config.yaml
model: "sound classifier"
dataset: "simulated modem signals in the audio band"
train_examples: 78125
noise_aug: 0.002
time_shift_ms: 100
input: "waveform_16khz"
targets: ["symbol rate", "carrier"]
num_classes: [5, 4]
arch: "transformer"
norm: "layernorm"
norm_position: "pre"
activation: "gelu_tanh"
mlp_ratio: 4
head_dim: 48
fused_qkv: true
bias: "all"
qk_norm: false
parallel_block: false
dropout: 0.1
inner_norm: false
wave_strides: [5, 4, 4, 2]
subsampling: 1
layers: 16
width: 256
positions: "rope"
pooling: "mean"
loss: "cross_entropy"
init: "xavier_uniform"
residual_init: "zero_last"
optimizer: "muon"
muon_scale: "spectral"
lr: 0.033
momentum: 0.85
nesterov: true
orthogonalizer: "newton_schulz_5"
adamw_lr_other_params: 0.0025
grad_clip: 3.0
steps: 6500
batch_size: 128
epochs: 10.6
lr_schedule: "cosine"
final_lr_fraction: 0
warmup_steps: 190
weight_decay: 0.05
adamw_weight_decay_other_params: 0.05
Rows from block 12 of a small sound classifier, named by matrix and row number. Rows with one number belong to one neuron. Each number is 500 + 50 x the weight over its row's rms, rounded and kept within 0 to 999. All counts start at 0. Numbers have three digits each.
Before each neuron's rows are labels from the 100 clips, of 14976, where the neuron reaches its highest value: "top examples" is what is common among them; "loudest band" is the band of the loudest frequency at the time of the peak. Only what is clearly more common there than usual is listed. The data: simulated modem signals in the audio band. In brackets: how many of the 100.
# fc1: MLP up (model.blocks.12.mlp.fc1.weight, 1024x256), inputs 172-255
# fc2: MLP down (model.blocks.12.mlp.fc2.weight, 256x1024, transposed), outputs 172-255

top examples: frequency hopping (64); carrier: 1.5 to 2.5 kHz (59); 50 baud (49); symbol rate: 400 baud (39)
loudest band: 2000 to 4000 Hz (79)
fc1.692:436521580506466505504566506469552483471581441580445584553453437482514439477601483508460391451384548545456408453607556578535466497548470497443562554490517495477453431467499515517500451547423540542417491462509507520559486603507437519567494549500490495412
fc2.692:507493421446464515471456508474460475457494574505514549474530573471526562513487492453516551597542420445554475497507536548512511427518440479450524503463524456443432509520517579479500520540533588514513554481580514469541448498526582390488493548506458494492

top examples: 100 baud (77); carrier: 1.5 to 2.5 kHz (64); 8-PSK (34)
loudest band: 1000 to 2000 Hz (31)
fc1.714:488519452554469508541629484474523471554566506456441550524585537478458497429514528508592594460519468506547444528408568494432506532477522461530539392507442407485503427446539561555444489417547572485494454424457435518587372491573451555581422493488510523500
fc2.714:464511445573526483479497567521633542480427502548507579597509481574502397531480469574464440551569555490436563457570410521525441509477502471489518573457503539491423461528457443429480497477406453482511458504529491481435551474429614544538621486527522570542

top examples: strong noise (58); 800 baud (51)
loudest band: 2000 to 4000 Hz (73)
fc1.97:452535528498507519462420476498574467454373487530528448558551487493513523594464521435387521551482561510519485474524511525481490521512477461464481565567461567560433462548537500513420454540540478499538520424390529619555549504467412458458467478585442566444
fc2.97:485510512450425491508447449391446508485445553607627446516471492532478483459523430524450520530487536458505449576377357457537477449488558504450407533562500508506486442517602487504594528526531442444537510510538404606521519453542485523504474449396408617519

top examples: AM speech (63); carrier: 1.5 to 2.5 kHz (53)
loudest band: 1000 to 2000 Hz (36)
fc1.753:496543417523444525541469496468464403517532468530524471454552479562549430430514540480551569412592460492495411478408451481459614480532464514577516521520466542535511444459465604605476407455392547440549480534418476482464545564478471464577484409432524487447
fc2.753:405520452470514531404521554552507535544479428441460564542518525485502494517504533438442440527495623519520635449448507527609432539487483470502501598494578389539454558476456447510588562538517349524454488486582481533509392444495562504474462544549466512518

top examples: 100 baud (69); frequency hopping (57); carrier: 3.5 to 4.5 kHz (55); modulation: 8-FSK (26)
loudest band: 2000 to 4000 Hz (81)
fc1.111:468511506553511439528386460533506455536475451443524532505500476596400468549494539460492569512487521473516522478377491463405573553490497488549453562481526437511378447594476492499512397467544493567418518484454599547527525585510529507514458384520606579476
fc2.111:538496448517479557502503545533570523401553508537477555437431513552502601410528480383485458406504462466505471463551515517457577502458521403501525514522535468526514493435500576481463562536488502516495519489576547498504311526485473478470434547447452450474

top examples: carrier: 2.5 to 3.5 kHz (78); frequency hopping (57); 50 baud (44)
loudest band: 2000 to 4000 Hz (73)
fc1.350:439538581525499391536546638480530505493483535522569524481535412483488538443530621445505519498440470574557481554481531516454522512495561553500521382516538544481487550437536450576552464403611471509443413501431461458567544471497459530497627504456516422542
fc2.350:559535367469475497471542467495431465483535546412436428621498544491477480489488462450576525554539450479446599497440413522513462508467473426563462626510405523525492547484496457494521545513330499569478526506596582502440583538535510415536452520541481558556

top examples: carrier: 3.5 to 4.5 kHz (72); symbol rate: 50 baud (44); frequency hopping (36); 8-FSK (35)
loudest band: 2000 to 4000 Hz (93)
fc1.7:488479441499480522528553481505503489606496470539505656548507533482492499535530451487586478429582535534551486465517488482398580449475450474484531472567536442491489544479503446588495557490507542503481522493453451399626309444520610503443447520530537428486
fc2.7:501475525626438585430450530466549491531558520541449447497535510582468560485582505597475504500525473563528446441546490492549453513535495478421445472421445494506446367576499510444491467541474509512560503448458507554450566578430478503539422461498519579565

top examples: 400 baud (69); frequency hopping (66); carrier: 1.5 to 2.5 kHz (54)
loudest band: 2000 to 4000 Hz (90)
fc1.691:425492535562584557497506392479422486517499560530479538475463536422451519457475456576483612531467510534537441403455471532519473456481572479440536529360505546556445522562473432480520409528432448539418454613409463423453404558462465602516532470454422509489
fc2.691:564479447433490505465469566471595493542462497470495433521544549574498528634519566421547385487498504497534482580548581477542470518488540437621506467616523559425572530457516420466529472456468511437488552567618556586543604500503511445511452487483572489536

top examples: AM speech (59)
loudest band: 1000 to 2000 Hz (30)
fc1.90:501495507531553451483471469469481500513464523554506503471509497508498450507414621427405466465536493429454485495497571428497544488596393471592488560497513528536530461529538490524440492462425537523515509502464543569449512539497441492445460433547475497445
fc2.90:497487447487437544438445520557523555453538478493570428566525501492455461490486471530395533459436472478450580474379500518526486552478551617515572581389632447561531513493495461459488503386528370465546435417508477530541473504447478506562523514580408534490

top examples: carrier: 3.5 to 4.5 kHz (66); 50 baud (57); frequency hopping (56); modulation: 8-FSK (28)
loudest band: 2000 to 4000 Hz (90)
fc1.239:507461526465379519438472458519596552471541488485523540513515457497451552509504473545423476458527541477520548444417451512493459525513500472463558536450600548516425321566546509476465456491422501574449380490516493561564460554533566453486436468526527540515
fc2.239:434514430489504487537465490457437538490508621540546487509535468527513463445524533511532565453510517467418330485515527546532495497499402444478542406514530456580504392485488537562594539593578464455471524494538521397552531470542523582467350423471483509427

top examples: strong noise (81); carrier: 4.5 to 5.5 kHz (54); frequency hopping (25)
loudest band: 4000 to 8000 Hz (80)
fc1.325:496510539426551464506484469468413444488457526506450472536523512445447515464533467411457443477546452524403589432542473488542557413586525447463568570486505513468553529512514430509497466424417537572502504496485384592516504538555465504492481476498430568502
fc2.325:532501433527493503490566518520423540502600419524577597528479469470545463462388577481523626514434530504502502573514480542520560524474465615480495371536492433492469547450447578555477485535589432461410523560399505435462539536456480471538582569499535455549

top examples: 200 baud (45); frequency hopping (42); 400 baud (40)
loudest band: 2000 to 4000 Hz (68)
fc1.244:429535575528447524486561508517549521436480561489529564534541461582434471532520576435554534457531489404533492433462482444472508531499554456425529529558482498474484515470526407424576456502537513496609544469480424368558411455548622504526497446507462506467
fc2.244:618525468451514495500446482384424510554520474574445435463483588486530516520548452537490496457535497588482470533487515580545512519494433538599431514526519533483435470487534543564486530569513547460432478544490590522504484527468489507489472487484491580562

top examples: carrier: 2.5 to 3.5 kHz (56)
loudest band: 2000 to 4000 Hz (80)
fc1.94:451431526520467466571556465470416494437511607487562482472579456484428568439431548552519512457480507489597539444459451488602465485505491516483586489489520557432565415583484588497535555543483392475430410497500475512527471558470406507539441558560476518387
fc2.94:578524478473568569429506464504552513531492360548467444499459566471516487609492474363466470461506463568432493561538522498475545517498493457533451483469529477536482604549596532526496502470548512544546521536552550492489427570554578504421466451481530545537

top examples: carrier: 1.5 to 2.5 kHz (60)
loudest band: 1000 to 2000 Hz (26)
fc1.96:512514458493469505487437508376527461485477535572530544437583461527479505471531550475413482388577523489476574489464523491548466482511537580459537559459384402441449483519539534603564574456439491483434561612524553449577434531533458467482475438608579464435
fc2.96:558546492464475446424533431516427569475512361498575455503490539429517503495511543431453492586535384496487521489544524533524512555544426510500560611535455607492507498534519572555488479459560421573518516488411407506491617559517434424481491412530467615497

top examples: FM speech (69); carrier: 1.5 to 2.5 kHz (60); AM speech (31)
loudest band: 1000 to 2000 Hz (28)
fc1.416:511508541469521385465511558469526409480392438464485471554586602596529419528523429394499481540505602548479495471519425494551472522485553567552537532615508566569504499496546480550522495455415563515456582510428564552524498474493391464530493453625466524429
fc2.416:474427465480483521519525519501525573541487468578506491522538520540610538531541457496480552452526530538554534537435454525664490387531506595559506414390494470515405452461408548466445473592511506477534405560495465501406451558486640531545351505571524527566

top examples: 8-FSK (41); 4-FSK (25)
loudest band: 2000 to 4000 Hz (76)
fc1.172:452496568485482431532432526494435469381502558535505506502505470507470531483494596542538569532544466498453595554557482581567538597494595549478582531553470421508596452510471496457449470413470496566497477491562584427494543532413438432539572490446471509459
fc2.172:578516424504557479428520505544496522556531431474479443504521568515523525443502404420498493427529535527482372484416461431495500373463451451506371451436576611534450515487549522508520524626510505418432465544559482547482512482602535493492401435526564543521

top examples: carrier: 2.5 to 3.5 kHz (72); 100 baud (63)
loudest band: 2000 to 4000 Hz (73)
fc1.489:587528438525406599554474625597582535423547569549458503446459495460515469495511468476494491464498459534501545561496543528481389422485485470571413519552393499570454571547481429476451511485504592540525445563366562510477566495491504509508496450448528532441
fc2.489:437466538491581450492501419469507462557546438515588468547479510511501488484493554498505546532579481403471464453478416488635554488444500435404557472464619494487514475433467555526539496589536410513444558428620509499537409401501479495517489512485458439531

top examples: carrier: 1.5 to 2.5 kHz (57); 800 baud (37); frequency hopping (32)
loudest band: 1000 to 2000 Hz (32)
fc1.664:502549487518425510507541500401462561546593478531588490553508533492403464532462581527389449482478461452499523476503455540442566536533468521538513517529588442373479499538449593513519495430497421399546600457461534602536513576541504461645429585465480573463
fc2.664:588496480437536449453574509571440425532403477491528505497470542378555555472498455477582516554485531445478484483458477470528523466463474493448471429457494501552545549467541449563499522487561479502480457537510459427491564380447574538521497512564553561557

top examples: strong noise (71); carrier: 2.5 to 3.5 kHz (60); 800 baud (37); GMSK (35)
loudest band: 2000 to 4000 Hz (69)
fc1.112:463480444560432564572462439495501533511412469546472572512491501556567583469518529515513498482508450526526499471439473584466483481457469523458553586446419573601557487572563483505412519476470541571432438525504542529506496494567471607419458503499408448411
fc2.112:553473368433536457474480503510441528505520490603524428491559537418462468501583450418597471449547566483464458504488529486499538463495523472485446440576520558481477502513475537401510578533487462491453567478534541515456498497425514504475399480521538594548

top examples: GMSK (95); 400 baud (75); carrier: 1.5 to 2.5 kHz (52)
loudest band: 1000 to 2000 Hz (28)
fc1.723:449489419477511433529560506496518490508503551477494470514475515524461532544463611414498407480493468583519503435476434515569478531429515508462494526418329440484398453492518577478514592514552457477424412517431534574601463475536500479460420567556433535460
fc2.723:500525562483535452482410473496480478533477451526533508503509479494517450528504517567526523518544526491507456540550554514492600562501419446479478488502568507468514563519483501558432427510373666453550546549477541346547531489460548596514489441445525436506

top examples: carrier: 3.5 to 4.5 kHz (57); frequency hopping (54); 400 baud (50)
loudest band: 2000 to 4000 Hz (86)
fc1.16:404496579569532552520517468475482493448521540584529469511488418499530560447520419577452548564549508527536455421497528521480469564441504414474452453504578537518465525549463516495538471548510469480432481432463474379465431493524507512469489456473532510412
fc2.16:558496435465497463498509516427471486557440526432454519483611583508444492588537513454557449485522523450473591570565494484545543535488486451577552518566459557456525506469486433530482448458398538540544547625533515504529493478440520488516368491503432533545

top examples: strong noise (81); burst (65); 100 baud (42)
loudest band: 4000 to 8000 Hz (87)
fc1.122:467444484561490390470460454519537495491553497468464477511547503473455561417485540536520459468544438461549562540428568435538427484505488524493543530410417518523553451411509354430478540538495577512534512543591545506471639443523476486412527511445615501526
fc2.122:511603530556574575490567468551445565521514523502543465450435510537544442575490540472526588471514506538476449510558558523486545518505494464541463492546608475446494482447411567460432474537556463516516503500432571428492279497468427567554562550487438437468

top examples: 800 baud (92); GMSK (30)
loudest band: 2000 to 4000 Hz (73)
fc1.72:484587504494534527591487537519488517520490478461495478486550575539498530444609494500585486495517502520589453506482489450425508569572586533482524509484474562490505477555538554363439497581481492506479520430486473509520371505490403409538418556527426494515
fc2.72:517478505542479469434553512532574556535441483495586567518617496631538482613492568496478525542547436483433420498536531448487448497445493505488509524534585544499434462503482490497497455504530500439520451593476527507503384462515541461522699563469519508475

top examples: frequency hopping (93); 400 baud (93); carrier: 3.5 to 4.5 kHz (52)
loudest band: 2000 to 4000 Hz (88)
fc1.496:488600438487480504516465399445469521476577540557449434571591464504407523531508509495473592507535554484428428420563560567531413478544497527470608482478480491501472462505495518503551458532486469500534517503540501383537545479536472428522522544478505499495
fc2.496:521522477458480563511504544512477472502466387429532551476528592418505453555515480470486472593478407438522532519529548536505568546494505472488496505421545495557574480500491506540542534520543482594449483532499472550478530508482598403475404404414577562466

top examples: carrier: 1.5 to 2.5 kHz (65); 100 baud (51); AM speech (36); modulation: 8-PSK (28)
loudest band: 1000 to 2000 Hz (38)
fc1.455:517515508507487500557494575491476391482531514557473469532570512497510453537464620433578433554657476492369474474489414510387530497488508500598542540549440499562504544470579549598563446555397481419511543527427506453439497568469495466529540468471553584479
fc2.455:518472458514527496474520491506538579443496399467490594486487441417519562518514456495429518485434565513474670455505549490628500546470457496498498586471586465510476530502461537462508441543507422502481474536525540422477482482513463544462443532570426441441

top examples: 100 baud (69); frequency hopping (64)
loudest band: 1000 to 2000 Hz (27)
fc1.747:528569454588452447405412437537558403571382588520458527399471511511532432516466457414547511467567477507490509457486491501471467438486496452449523524578533529469515515496505526536513443528477479495487473514559439519541458518446432484492444519474474607498
fc2.747:486513436531439587498518622501434547459565369571487497518550575450480544476463508548512425569402562494577498528501561543346529509533487526505469498518456443502456447423512582437509456554516554524527547407517480518450474544503529459516495486480508477557

top examples: 800 baud (95); carrier: 2.5 to 3.5 kHz (54); OFDM (47)
loudest band: 2000 to 4000 Hz (71)
fc1.40:440569489527477457512411514520469628462548559613348588538528448460461561445405464533527519564556474492562430447533565552453497503545568529434490495539536490490451430426546631473511540516540473500487473457424472534489469547503520489456497539481503468510
fc2.40:591405519472364510428469570518557445549432491407628426462552545471386430512524527505550489491490413455478447469533427507547396468448471527557460565498477526497540533544534448471519470459511382487555498543581481554507490443425579583579404544532464457482

top examples: carrier: 2.5 to 3.5 kHz (78); 50 baud (43); frequency hopping (31)
loudest band: 2000 to 4000 Hz (84)
fc1.75:431529463484570458510495582429500522517476519455572493580507502517506548496521547622497514426512495391517426542491468551575445530528494522465548593550481527577527529432575485486412470553486401515464464385448528594496546549490553574520370506483340530537
fc2.75:499523564514529479449484495552525472521505573511566454521461447598482460549484463534469489538429482488608442491528497473507539573467465446565431402446475549402553509505369537433590466538560648498482512570461505377497461490497469546465591591457673507480

top examples: carrier: 4.5 to 5.5 kHz (74); 800 baud (67); frequency hopping (28)
loudest band: 4000 to 8000 Hz (75)
fc1.756:482440480501552518490558587517511525490548475495460412438507537487533506587568590539470392612487522515569527510439481449541586537478519517546575506507534481535511501534507554478442429456522473508450507476562532446427519536521472416516529500551524448419
fc2.756:551506534512465505484519458576498402434561424564448542564530487367453533467506465575587568572549496489475597444433515514437437485478448523453451446432477421432436550468457502589453486562502527525544489455542437578512628495443624557547439471490457602578

top examples: carrier: 2.5 to 3.5 kHz (69); frequency hopping (42); symbol rate: 200 baud (42); OFDM (33)
loudest band: 2000 to 4000 Hz (76)
fc1.729:523443487458499522551445497446467483478556485445510494485475439535512567510484506491437466550590586535533606539512502509568534476426502533476512435460440474495521488484531545499515450500442577418467538448514448449522446559665431448509492560441609465406
fc2.729:410482602457456423454480496465468491591474517465562426515516414598459441510453501639471589541459501453523454457480484466561510518458474463447457516442508511464500555499493477467507539581505506441511412475506484522574489448475587560574468532458573469564

top examples: carrier: 3.5 to 4.5 kHz (80); frequency hopping (66); 100 baud (51)
loudest band: 2000 to 4000 Hz (89)
fc1.440:437483492565478461541458461533385458571447559472526501570514463537307407449523584558458627493514554465475504452434536516430428546516482470537522491514487464541493472611552554440500436543533558608502513466459526487514433518497405522605446517527495506369
fc2.440:475574538487450506536567536527439500462466575534512496512473549475504538414442455444494410598425495504554605513526570535427574537478559558551483521475497488422515513467488506479515590528419459580592465556499398438515416444460460492496415495408555488569

top examples: carrier: 3.5 to 4.5 kHz (56); 8-FSK (34)
loudest band: 2000 to 4000 Hz (69)
fc1.519:516533486510456483489491397554444482518563383466512528501554549434511505547531495533499405553481424536512488466574538463491467456429506536596513463484464436520512440477454525456513540502516621599446504526451505515564408407452472520539523488476546513495
fc2.519:557421518503514551478537442413567467472455601497509539527524509594493438402506526479558537441555528495434576474462453504518566544498493431447497594610533507486488488458510486515432507465407497393601426519557518481457542528477686422425488547434533439501

top examples: carrier: 1.5 to 2.5 kHz (68); AM speech (48); FM speech (27)
loudest band: 1000 to 2000 Hz (30)
fc1.754:507522497473529508475457579457558475522453514499554520548552587469442424480446509453520430467544645413474389487476440509537456446527541470602484516515529497480485492481521524535532417462434570526461535470440519622506508519507445417532496432568518454489
fc2.754:513463453500456493478499561545551473444562489559518434591516511492449543471500498544483554509504428520496573561389505496491536521552482574494501551368521406459434512498415461562442529526540548497486380476468391431517481531448527497512441551498487537568

top examples: strong noise (57); carrier: 2.5 to 3.5 kHz (53); GMSK (44); 800 baud (42)
loudest band: 2000 to 4000 Hz (72)
fc1.65:513472409506439493559495471539635574556397470585470530539432533612505569528430514557499533438468499469497480373407455500531467514541457513505530526541480517499466586470559462543485511510425494538484493451438449472513512477482636444408467528507506538491
fc2.65:478469526551472467453439432500467522462518559580496555516500454483514486435537467518497452526461510428585414513484478473517443507460506462449531489448557516529463335459461530480524504541531517506512524552527434629533376476532504512500478579513578483505

top examples: carrier: 4.5 to 5.5 kHz (95); 200 baud (41); frequency hopping (27)
loudest band: 4000 to 8000 Hz (98)
fc1.23:452508462497563557477465383516597536450445452478513511539600550502544509498594462539420496412515543589454537544444522409507495538505493571481526415509497474527491513520530419537467500469498527461508507549540466479439412536564601537472397530530606535531
fc2.23:564526439493437537533567556496368486437511460602538532477400431554480490368451572435542493496459571466656511538440474570541511548501497492506544542468510457435505402431487584532593543486567435557469499514436465529518626463467419467536507603528520475491

top examples: 50 baud (45); frequency hopping (43); AM speech (37)
loudest band: 1000 to 2000 Hz (28)
fc1.693:501489587537472518480490526415521469556464565562496500517550529486496515428541514468587456504555531473520392445500492492476433491520459524490518486480544587564477499517517551453392541465431503455487493494441459626447462501457488463540547446508473483459
fc2.693:416475435518549523474481459422513554507523342551534516579544539566506522559466427640431564454463490503505533506471582496513532496554516541537519438493552514521497490452457483462541448487506353382423455438486485428446523509502490478566520476499352578517

top examples: FM speech (56); chirp spread spectrum (44); 400 baud (43)
loudest band: 1000 to 2000 Hz (26)
fc1.623:405458567539474519438465480457492543497488530403451517523564555400450489514497439490478504487422531494560513512411467458590498550553532579508557558536541465481392445661607411525492451489478577471472536455457506571554461576470539528530467507609478497478
fc2.623:528459451505546419487536502454501495499456450533584506460541457530526424537541502557470484531489546458583526486623504506531438567422480461535506419472467561521597475510476462449467542498526436458535577575482501481343580466479460574470567501454600555501

top examples: carrier: 3.5 to 4.5 kHz (66); 8-FSK (32)
loudest band: 2000 to 4000 Hz (72)
fc1.405:421455549524623465488564483467496416489591529509487486608499462465385538498479526529491496538538513543549555494448487525395460533484460564431495500447464471448428466464515456496531511467454474505616528512523538458436456445489457463586526543496460508485
fc2.405:594471490421437542427445462512465549447416419477581490386442517461542501517501502495524501403460523520616522502446487439552523463455484529568446508487527497517593528550524524426486573609555462520535449482533506493607560558505531497439400398552433556588

top examples: carrier: 2.5 to 3.5 kHz (66); 400 baud (38); OFDM (36)
loudest band: 2000 to 4000 Hz (71)
fc1.550:488506484508514429451415501496421434443542430541475475452498441539439511517471562436530550480494487457489533443522439569557513550541526512574563512613459495586506533512553455496402462470546443478506492556482519565509514581426548361552528475541488469528
fc2.550:498491558491533430539488486532505490579551474514520456578516536353498484421552528509515522566461534514504429571425456460460459467461477482402446441415520539526523483557467517538550521552507507507406549444516448496549615508595382573477444435413555573512

top examples: 400 baud (95); frequency hopping (88)
loudest band: 1000 to 2000 Hz (26)
fc1.604:492417442413526469570475500485408457479569520535413542570458508510482548480485445418560549471489477570626509545468489497523424505464546454483524406499473459535389508506442428491518525468457624452424431491382509477491536474571488609538591602462582497492
fc2.604:506469504471467530491463467373511415517446463543628481507538549544530474588491490480515529488529440461565484473512520504574541565436415455487573601486594479470545517469486463457499539383652478560458497493590472454603499460529576595456522504493495494514

top examples: 50 baud (59); OFDM (42); frequency hopping (35)
loudest band: 2000 to 4000 Hz (69)
fc1.677:538514457572394498543469507496494360502601495554423457446445435475476518492584531423600517478512515560496406520434529465477501444505495414483524491498434518518528495421473525504551579436496569504466456482490448517423467490594474468555517491432449590483
fc2.677:485542461498472493425504527483514501507431467464594570559481543549474443572448538557390478539527550460525597478501506545547442577504455604487473622450525377491446473435550451516475482462520361433462537474488485492511430450450500563462389518655479564449

top examples: GMSK (88); 200 baud (82); carrier: 1.5 to 2.5 kHz (55)
loudest band: 1000 to 2000 Hz (25)
fc1.249:515535520492491514523561434437437635500539486420419411468593526493532496471474536473513449545548424589444545518483563398557411503432545501449500577522504431562439530501460509492427431505519492499474517508533534496543520564518486563456435540436585492440
fc2.249:452460508532507504539496507492570475544487452557432463475489420449547507519386460456497457527464499468426554480545466415460536453559527525469510522534463483539540448604485449442527453530423428478560543527536487656562525522403497596512539436569601513572

top examples: 200 baud (54); on-off keying (35)
loudest band: 2000 to 4000 Hz (69)
fc1.389:471428527454462483470538585611507519428533498604530542423531493516435580477453518550429554429483477493693588506437449516487576544456512433516520537472526475598504455544533506491511607406514433482524487514479451452559541454444439504535504525459481526523
fc2.389:499483494492536584542415541403445453515534436467412461480460461510453510528469522513589524574465449569393466435451578475451477491480474539498499435517578497445547603454543488495528448420446508554451493501600510467509501447653538548473505466473447487437

top examples: 100 baud (76); carrier: 1.5 to 2.5 kHz (56); 8-PSK (26)
loudest band: 1000 to 2000 Hz (27)
fc1.105:480587483522387549464541539461541423503606549538564412494462469554508424471576485460623461552531481571502435450542502519488458523509521379528572422601436506443527462460510560440521495482501531490572429476494486531482520525519471476548528500444571526477
fc2.105:571462450549541447490564406562533531445447469550441577512566541518434516488495546511502513464533642473484555438407441462603504505504495540528415530440514456599466530467454459532509443507392520516407525495463564432505362455417617501552415530610329517470

top examples: carrier: 2.5 to 3.5 kHz (83); frequency hopping (61); 50 baud (36)
loudest band: 2000 to 4000 Hz (78)
fc1.394:512534576465557493462566575481612564491463468469492427507518510511547459486498580576463579492496536488505464499508486481472377493515531483513513458547504533461531477455522520467497465508532492547497543517454599486435443499471450460493437534550387506585
fc2.394:464471490517455500449498415419479479497562596546542657526497438566452518519439490463530531395515530559592465588572446485527572550458505528535438519376500477411419517495502515425491479520495468416556481578442431516445563488487566510478597426483513550473

top examples: 100 baud (69); 2-FSK (33)
loudest band: 1000 to 2000 Hz (25)
fc1.379:488500581418482513565472463448427481494568583482560509529556476511488446523526545460492483446532519527494496451504427450516537533505469555460391465492457494456483400448533521489451449514491493460466505516666466527541533471477527579487424550367538515533
fc2.379:447506433542551458516514481510495491442491429481447605557563618456513541489492434543545530552474530424496533444503459563465507475424495443494551491591386521519439565550461503533486512456558507468547478519428591383413372580469594401460567510526529528558

top examples: 800 baud (75); OFDM (29)
loudest band: 2000 to 4000 Hz (69)
fc1.758:434540526469492433559449513450524580462485518588489459571542439436452517525432451522505521473502525537567475476562504466443503478582516562539562493566430506470550545509519640602496419510524489494495508440475478506515497546545439461482506475473398465428
fc2.758:500541655533484461458514544471475475547447547420571572555494423522541444664456487564530499434480413515534516560444475518537406516458426492562517520486516503488545538503435484564432531478487516562505493552548421512451542532390600454489527567611613462545

top examples: strong noise (58); 400 baud (48); AM speech (25)
loudest band: 2000 to 4000 Hz (68)
fc1.8:541514492462443430574442471522568387493507471492479557556506555541395505467537446515503566508483574461546476555430467473524511511492525482442451468516455415494419508502529501518492465578572554533598507450505520502546505497429445557501516577505540390494
fc2.8:489488514397497580517470534499516500486502435445483490529544474517506480511558411470496523514510471489570445520529473460501612533519529530433463493549386468461489538486522517519415522538450449545539535442523488526497539566589633467509517529387600422500

top examples: 200 baud (39)
loudest band: 2000 to 4000 Hz (68)
fc1.255:459509499467471531517446400353453605479488526447511437574515448528497470449484493593435520547524569560492485566505445447441419610482541415509567532537635592520508470440524412481498484487494521483502489456572538559441464507585521477525463477456568439472
fc2.255:571510397520478440476505572581508414516558488493537574547529494402497463468543502393609520458477573464524546513507504484569536436487440577537405475517462491481505498537386523457509519573535530477474473535537505490535519439370486460501471449503473500531

top examples: carrier: 1.5 to 2.5 kHz (69); AM speech (48); FM speech (29)
loudest band: 1000 to 2000 Hz (27)
fc1.103:395499549459519547463539488496587524569569426591505502526488560521542386531412498521609496452447441543506428459503553535455527555592482472532430494549433544457519444535488538432473512510502450506539490530463484594510432533536453519573540507469475426567
fc2.103:547525410461563490539496573517563404464441488464493441531440526633449531509553548613456557589534567529480626500531538477497464491560520454521435499498542512505463543500520485473524426551406566493487480421483516377418497544503570475526467528540437583447